{
  "model": "image captioner",
  "image_size": 64,
  "cutout": 0.25,
  "vocab_size": 40,
  "encoder_shared_expert": true,
  "decoder_head_dim": 48,
  "max_grad_norm": 0.5
}
Rows from block 2 of the text decoder of a small image captioner, named by matrix and row number. Rows with one number belong to one neuron. Each number is 128 + 32 x the weight over its row's rms, rounded and kept within 0 to 255. All counts start at 0. Numbers have three digits each.
After each neuron's rows are labels from the 100 texts, of 14848, where the neuron reaches its largest size: "fires on" is the input token at the peak. Only what is clearly more common there than usual is listed. The data: patchworks of several textures.
# gate: MLP gate (decoder.blocks.2.mlp.gate.weight, 512x192), inputs 128-191
# fc1: MLP up (decoder.blocks.2.mlp.fc1.weight, 512x192), inputs 128-191
# fc2: MLP down (decoder.blocks.2.mlp.fc2.weight, 192x512, transposed), outputs 128-191

gate.354:171148055141066112138080179089112189100145137122110119078136096046119069193110157157188144082139109169075149167151131124088152103132104098113117078096117205131155137123118150220157107116179157
fc1.354:149066105170083127114108156137077140091139164097134103117119047142165154169081141161131143111121218154127134155104147122143086166155165124121117115078155158113102115105188119168173157155135165
fc2.354:120115142174139089150200117125104110163131083092121081129032178119110094121135159073112136120127118140152190139186169139141115139094112135184095136147072126057101122064114064085109123122139133
fires on: ":"

gate.321:169156136149129144129126158170105103160165150137181119148191147118149164173146119126151117152143147110129175091139128128105131154080110130117151088143144131182093110121114179152137171144065136
fc1.321:146126157142130185179180179117044203113121157093144089139104066108054163159144148120133136102089111097114159087112100121150112123103137202137070139109122157187128083070172146177138140099102182
fc2.321:113129120171138158165119183125118114118117142091196168103102132080134083104152158037150086139062090102143163129170175099129124088112047084164108112130127188129126085103038143119126133067087159
fires on: ","; "and"

gate.340:093120129149102171154106157224149112158158100114166154090155205031197115117194116147168155139113141131117159157137170152048159143174136179155121123088141148162142127133096116164178077078137073
fc1.340:047127134178113141175131172139162081126134134148104122087136134105163101107124159148116180149107147107133142162176157178120139128179146128154169132155156129102158119112114121121195131132129133
fc2.340:093058081116127193125116059110146144138164107228124123176092096182130164124073110125121109116107186152144110131103125168101089068144122103072074142183202119039109143145167103107118120110147101
fires on: "<end>"; "and"

gate.113:148083065163113131111182115080100180097078136118103142168138148155050131116165120162106114160055105113142141138168138098111136086108071178137099122098111151133150151115182086071137111100120190
fc1.113:160058125164126169156132102106126151096117071129092155197130109189063157144087094127172110136115145167140104133131131135151167152105118217139077100140130080128192152104181158164147154163111111
fc2.113:156164170167187108101147104080121086113085139140123082157081140182101123123142131126119089146148129167112168157178154024122084112173183130158063088112137146138125198134144134143138155098102142
fires on: ","; "<end>"

gate.101:122152144075195091131088124152122143113159132131137087116136085130100085101120128178039151071094165171123100113176078153091119127163109090125033201120149145169110165163144118171192090106120126
fc1.101:100085127108131129123164114092088160068152179120104118164161119123147139146105176157058139096085188184151092144146105119155112122152111156162080161108177165176118132150122154126235083070129126
fc2.101:136156157133191144206119111101121104155158080124131075086137092149120140124126081147129125083208091152076150118158093138126119150058139092129140173085122145107144154142146144145053095083064121
fires on: "and"; "<end>"

gate.110:093120103083107118128128090177101178112105206077185116139140075096087144197202080156090144071071209172129164133160101145115158103116111126134099139096091155119144100112127106144161088143164115
fc1.110:086126141124115156160121122162061097170137134106188063137130149079075098130179143139101094120093106149147100077211152098138108152122148123159085160068148089101111179123094150146108081122119130
fc2.110:074180155120120102093117039148160098135133118121143148155128115172098168119174128151201109184156108094159112111075114101087158126096184168099125117114114102117121168095176172108136144168117082
fires on: "patches"; ","; "<end>"

gate.133:132127141141107113088160171147145154087125148130160129146157110066091173105174151125116118169162122127138068056118133101162143153137102107141092056158180115086084146104133124110118064118126125
fc1.133:137174148041051129130140116164086124169141113113160078153146138073161116128107110173043121127151181152137138151109140107128174184161173121152138174134142115119153124159176166178119106134134103
fc2.133:107150096128095061075069094179155143160107098145105160124119125128123128127162156079115147166082132173141137093085094094150172137130134090152102070114109098152114197158172090157185167127164113
fires on: "patches"

gate.207:099069155093111150112110132177151180132086167132113093091173113156121127164104086174121099085124109137115109158163124160146138084127133112131113094092175096050068101140151107116171163166142059
fc1.207:076126091121191146171148105141088109131192119103117183147127161175137162081120154065099128207152149072178091110172123135145084097139147094143100095158103154105112166146077068096086126116093144
fc2.207:110171128114151134115122102093133128138139129101090074077182104121114114116106129155088181164127174140089141134119149141153092136193111120174131140145146146126110141149206121097144112147144135
fires on: ":"

gate.306:154145120059154115158121145167154154150180154154065077100146130103081121143112081145105117112142150196078129160132145119021110117151153094067167112085180159056176118131129138164172097058174124
fc1.306:118134073084082126083111101121075099157095172073087127154096112087027139178176081164108108118119130148101089093134183138101230092090131153098103162115100166118150174134133119137115114148129143
fc2.306:181151166139145145143109128112147148176150136113119083101154140103150149112089143132098103168152167213113122184138114143150123136098107070168148103132164093110077117110086100040110124169046148
fires on: "and"; "<end>"

gate.324:090151080176188154172107134171097202120135100069152103148129118153089173172190078149138111104112110118127096058179167172147103168092106164191086175094159100130133136134186192127087099104119110
fc1.324:117132114119115124175100157143090152143123162041108032130130152092099098168173065181102128104151139171064153142165116146151214153125099152175112158116041098142143150115170123165094090108127152
fc2.324:124149153130132209191175105137153121109132110175141164106140086144136140113095176139161163146170142100109128135064128122084091141190157152036105171201113114123076135109145161144128146124095087
fires on: "patches"; "furry"

gate.168:159156169147082177177137104120147093082145142151131121144171094038161135148169090127118142135107175090083127095128185143117110106144125118128128135152138101067115115114141118117100118171135093
fc1.168:092147087087120175083113139137161131119158102127178073143191080109132100132129110129132123139120116149160166105156139137142117073101132171174095137092105101136167169115115128047072133111128110
fc2.168:135113142135113140179073121166123112097149147174170136093130096132142162121109146194135165177084169141129054109094149082150112115192175110105114116170165052130128143098131169134142124148163079
fires on: "mosaic"; "marbled"; "camouflage"

gate.52:118141117118043074121104120128093137158138177133120135091150194114163101160155104129140139159176137077174068142116117182097162158064135090088141128136128131091129114124115140101081178077163153
fc1.52:160133126072116101103108081124116137128109106130115169142161133086105055152191158102077137118176184161129119143120118116089151084072134175161101114095127108164146132097110110158094129117191132
fc2.52:069101136187137149092175119152124155185100157110085116134163123168097131140104131103167107097161152126116181146139060148143111156161151133080072092141064135149133127133202173132141158200045149
fires on: "and"; "<end>"

gate.26:152139143162085157098087112107218089105162143118094170070138086121126118124087121146093150205124141147109172163124114077111092113186138099121155059128132127175103111130103061095166130132157111
fc1.26:152142122078138144115135160125129122128075143147118121099116152121162135121157126110156108145174075083151159121120071135156125092110077150129133174138087168177201100141073175181080099123105140
fc2.26:180078131117120137133091126149147132122121094118194100084173143118137153142074138166122086139167169129116113113141131133110115138064063138109039120168168078105129139106084064114129067098119152
fires on: ":"

gate.53:162140116115145128159121098199201119139143155102195168086107109140069114122199121127195169134162154149146175157126158097125159121122127150128110101137099101187138147116110122134081153095082128
fc1.53:088105134092151174108144109031153101086141114094060149176107133111129122081107084152121127148103152128111166120139171160105165090203137150132178172102178176136131063175078138116090101181166122
fc2.53:181156186080148214140134127113130053073130121169150154122117101081113187118166120156109097098147126083105155107098121148131083061156126136129132110138098158143124062151111103145127089172131096
fires on: "<end>"; "labyrinth"

gate.160:122166110167218111148130154149130126107181123144187120112123138137184126099149171094118148139104086099202087140178122126135120141106143166156137104149084101137116190091162153118197177098080148
fc1.160:082122129136214066162164157150136141117145114100134167078159113164197035103174114094109184127087096139160079125106148158107126097098108143131158088126157117094079121164121130107206092098126116
fc2.160:144167051147180119115114152074150100104152103121130171110059136077156092139130148055149205119112113146131143126122136140170155155147136097162207134141063133131100144084113114127088223132173177
fires on: "and"

gate.164:085167156097120115078159141101089135124078056122121081131154140095094086136187181120129108125059155106195086053154116150105133128147138153157129167092159117112129142157163107170101125110172136
fc1.164:115100140106140196164133104129160157138127130183221089095149093160111152132111075123141104164090079125163104131083068122124126099125125106154137138107076137157163185149095205122114151115093108
fc2.164:138093029173138132102057114118152204075166202107106152077136108179133160152069131138140115107163138201128137170144132164139074186066114080116073085155168134102104133100098113057143158138112127
fires on: "<end>"; ","; "and"

gate.264:085145095129119128119102091125093102114189125130156078078166131093179167136105162157117165139091107079139142205133149125152152121146127123143142105130130129097132152151167120128150074165144142
fc1.264:115066137084118164138119127107082114124102071172104126118151067135113169192077172140165077180150126092102107092155083136102152119069158147102133159088129117126091101167151108167067100123151086
fc2.264:083135095140158102124064106146122187146130096151050127091143112131154086125081148153143110176121126192136181134160118156116170102060132107098120099116146160129156167166167155131195120121097159
fires on: "mosaic"; "marbled"; "checkered"; "striped"

gate.149:141158146196125096165110108129167139147144105125125108089123165121191092192149131110160178079122067117128138163129116144117185096136176167128169136115133158081127089112123123106166178142133085
fc1.149:138145092091154117206137177156061178112124115108089107165099136107116128122171066112076176062108078110144120095109119150149151131090133181136178154083115144159144133184087217204072127118142125
fc2.149:099183128127148110111118059159128089155154123126211078090160087153131183167140159124137086160123119169119048098106093170146121183127178075128103086159123055118044187097132095113138125127088134
fires on: "<end>"; "and"

gate.304:111181184201118089117121128145124124087111129090130143144124107104142108127148146118134101135067155115122076085142099151105134195172145183085059139178107098114096148068149155123106133100106100
fc1.304:128173115130135080092097116125160122152121139108097202114126163106101147067197111132132121147147103132134165142146131129122145086106088128157160071123114093179138157167107146139127135231018150
fc2.304:097109079088129146188110137155132171094132113117160134114118153136152110128141104129147137135056100144127084098097124157157180129044105189174164203102075116157127125090120148160126143092166114
fires on: "and"; "<end>"

gate.126:114114165126142093162109103159119161157131135112071104115130148136108120105147117128062131154104105116131125157128087199108125187085164198115177145152133069127072202182255110143169146077144113
fc1.126:182121136123123120111085106145093140132138094077088115145121094108161137120084124126116121128134165210074160158098123114098169117156094119087091134093140177174126124184163182134144067137132139
fc2.126:169146134118187167179155152118164112091182132190139154182106152087138166104164150110078108108115125159115096151078127084182128117116110148089136082119145120101111118153094132169142143101141109
fires on: "<end>"

gate.37:157153125142139116108172143114105168080135149119143141122165146090104123131208128117144166179108131122162111071172095096135128062072071187133141088115110048159180150125088150115104064151166137
fc1.37:093131111100076187179160114150130206160106143110200126155128106127180130142175117168171121100126125103121084097161114151151106130161054108105142126121145090161129197137090199132110118124216066
fc2.37:104149156047169130076155111151158163130123145089179164074209151130135125135107150105193090116083098120163084103153127134107126121072119186091118194170104115158134105125121156109089115146179107
fires on: "<end>"; "speckled"; "labyrinth"; "triangles"

gate.234:152167139125108095118094075148172139084131134147123130081185117101060178155166164142089122137080133104141111122145081142147156162130198135113154114125094105124111216128170161159116091068142093
fc1.234:085132135166126165166136105106092102133114146140167123168158126103183116125166134113103089169051130142155194120137146127115153103057143166129064122123121144135151169138156158157189199105078124
fc2.234:135107138090105199139175094131125070096162178152155173153158128146092191146149071118109115143135116093122068134097165155107096102212107172130154134168128114102140124171133133156107083131100033
fires on: "and"; ","

gate.182:171090109132157117136143137187122157102219152143167127115161134142176121133132138130127201094124171148152123121157150081177104169168152148125075082147187029114171125123108164156112128124096134
fc1.182:159164111140138120147101131070137114063146123117124159075114168096154110137129162113134120120113113114140088094122081126146151161126136145127136138161086107150105152073151108178162138129126063
fc2.182:098150146088139128148156125152127115107169086139133131118129114157107216122131091165120153109127110066122078110068069176078099169164165167094095154110124141154100132141229162179219112112085089
fires on: "<end>"

gate.403:140167140114111148136133111170095103145127143091100122194127135119108153134137101176108174136130138164101133091143132150137125065111186130134088122142108128106146181192209170160117105129067147
fc1.403:149108166160139134147107124085150176070097137107112097197113138146148150125129063156087088135072172153077128081191058109092129078113132129168142170114133180128149142113114209128091093090170116
fc2.403:066124110133149139180170107100105078146121078170076113113084098139115149161104108088153075157121131137112116117094134122122129110161154180116089191131086151116121126114182137180106122154104070
fires on: "mosaic"; "spotted"; "diamond"; "marbled"

gate.63:101076128123106104144108147137170096111137116164130141090215171088106137134108145107161149114075127134153124134105066157143208149125175183114136100153113051123143146130147101205094081119154111
fc1.63:186119102132140046135169155150101162143048158138051105080146149186136064062155088098130103092192153142133122122103140175133144098082109124137073148100110161155131147112147084087088143121143064
fc2.63:132173139166106134174162136101109185126125183019198153161089131103128124141167119136104145069101130102122127110100193123141102176120162114164090147151120175101130122098120172112141136081136138
fires on: "mosaic"; "marbled"; "camouflage"; "furry"

gate.44:139131121115132105117140111143194153123142148145102176158140121104131167134156143114128109137073143110079150115095140103116162089147117141129153112103060119142128127149151158152156165130111141
fc1.44:166087151164157107176118153125107127135147135145135080188175081106222065173098140101109141128134177090081137109131111124132097164100170114121132198103118122100140107084076169147118130064142117
fc2.44:098140102154103149110092146198123119110135179101169177151077072055149136108159119143142080131135164125125114106145113120085153107124125135115177132127176112110101073129081169180065099134141122
fires on: ":"; "<end>"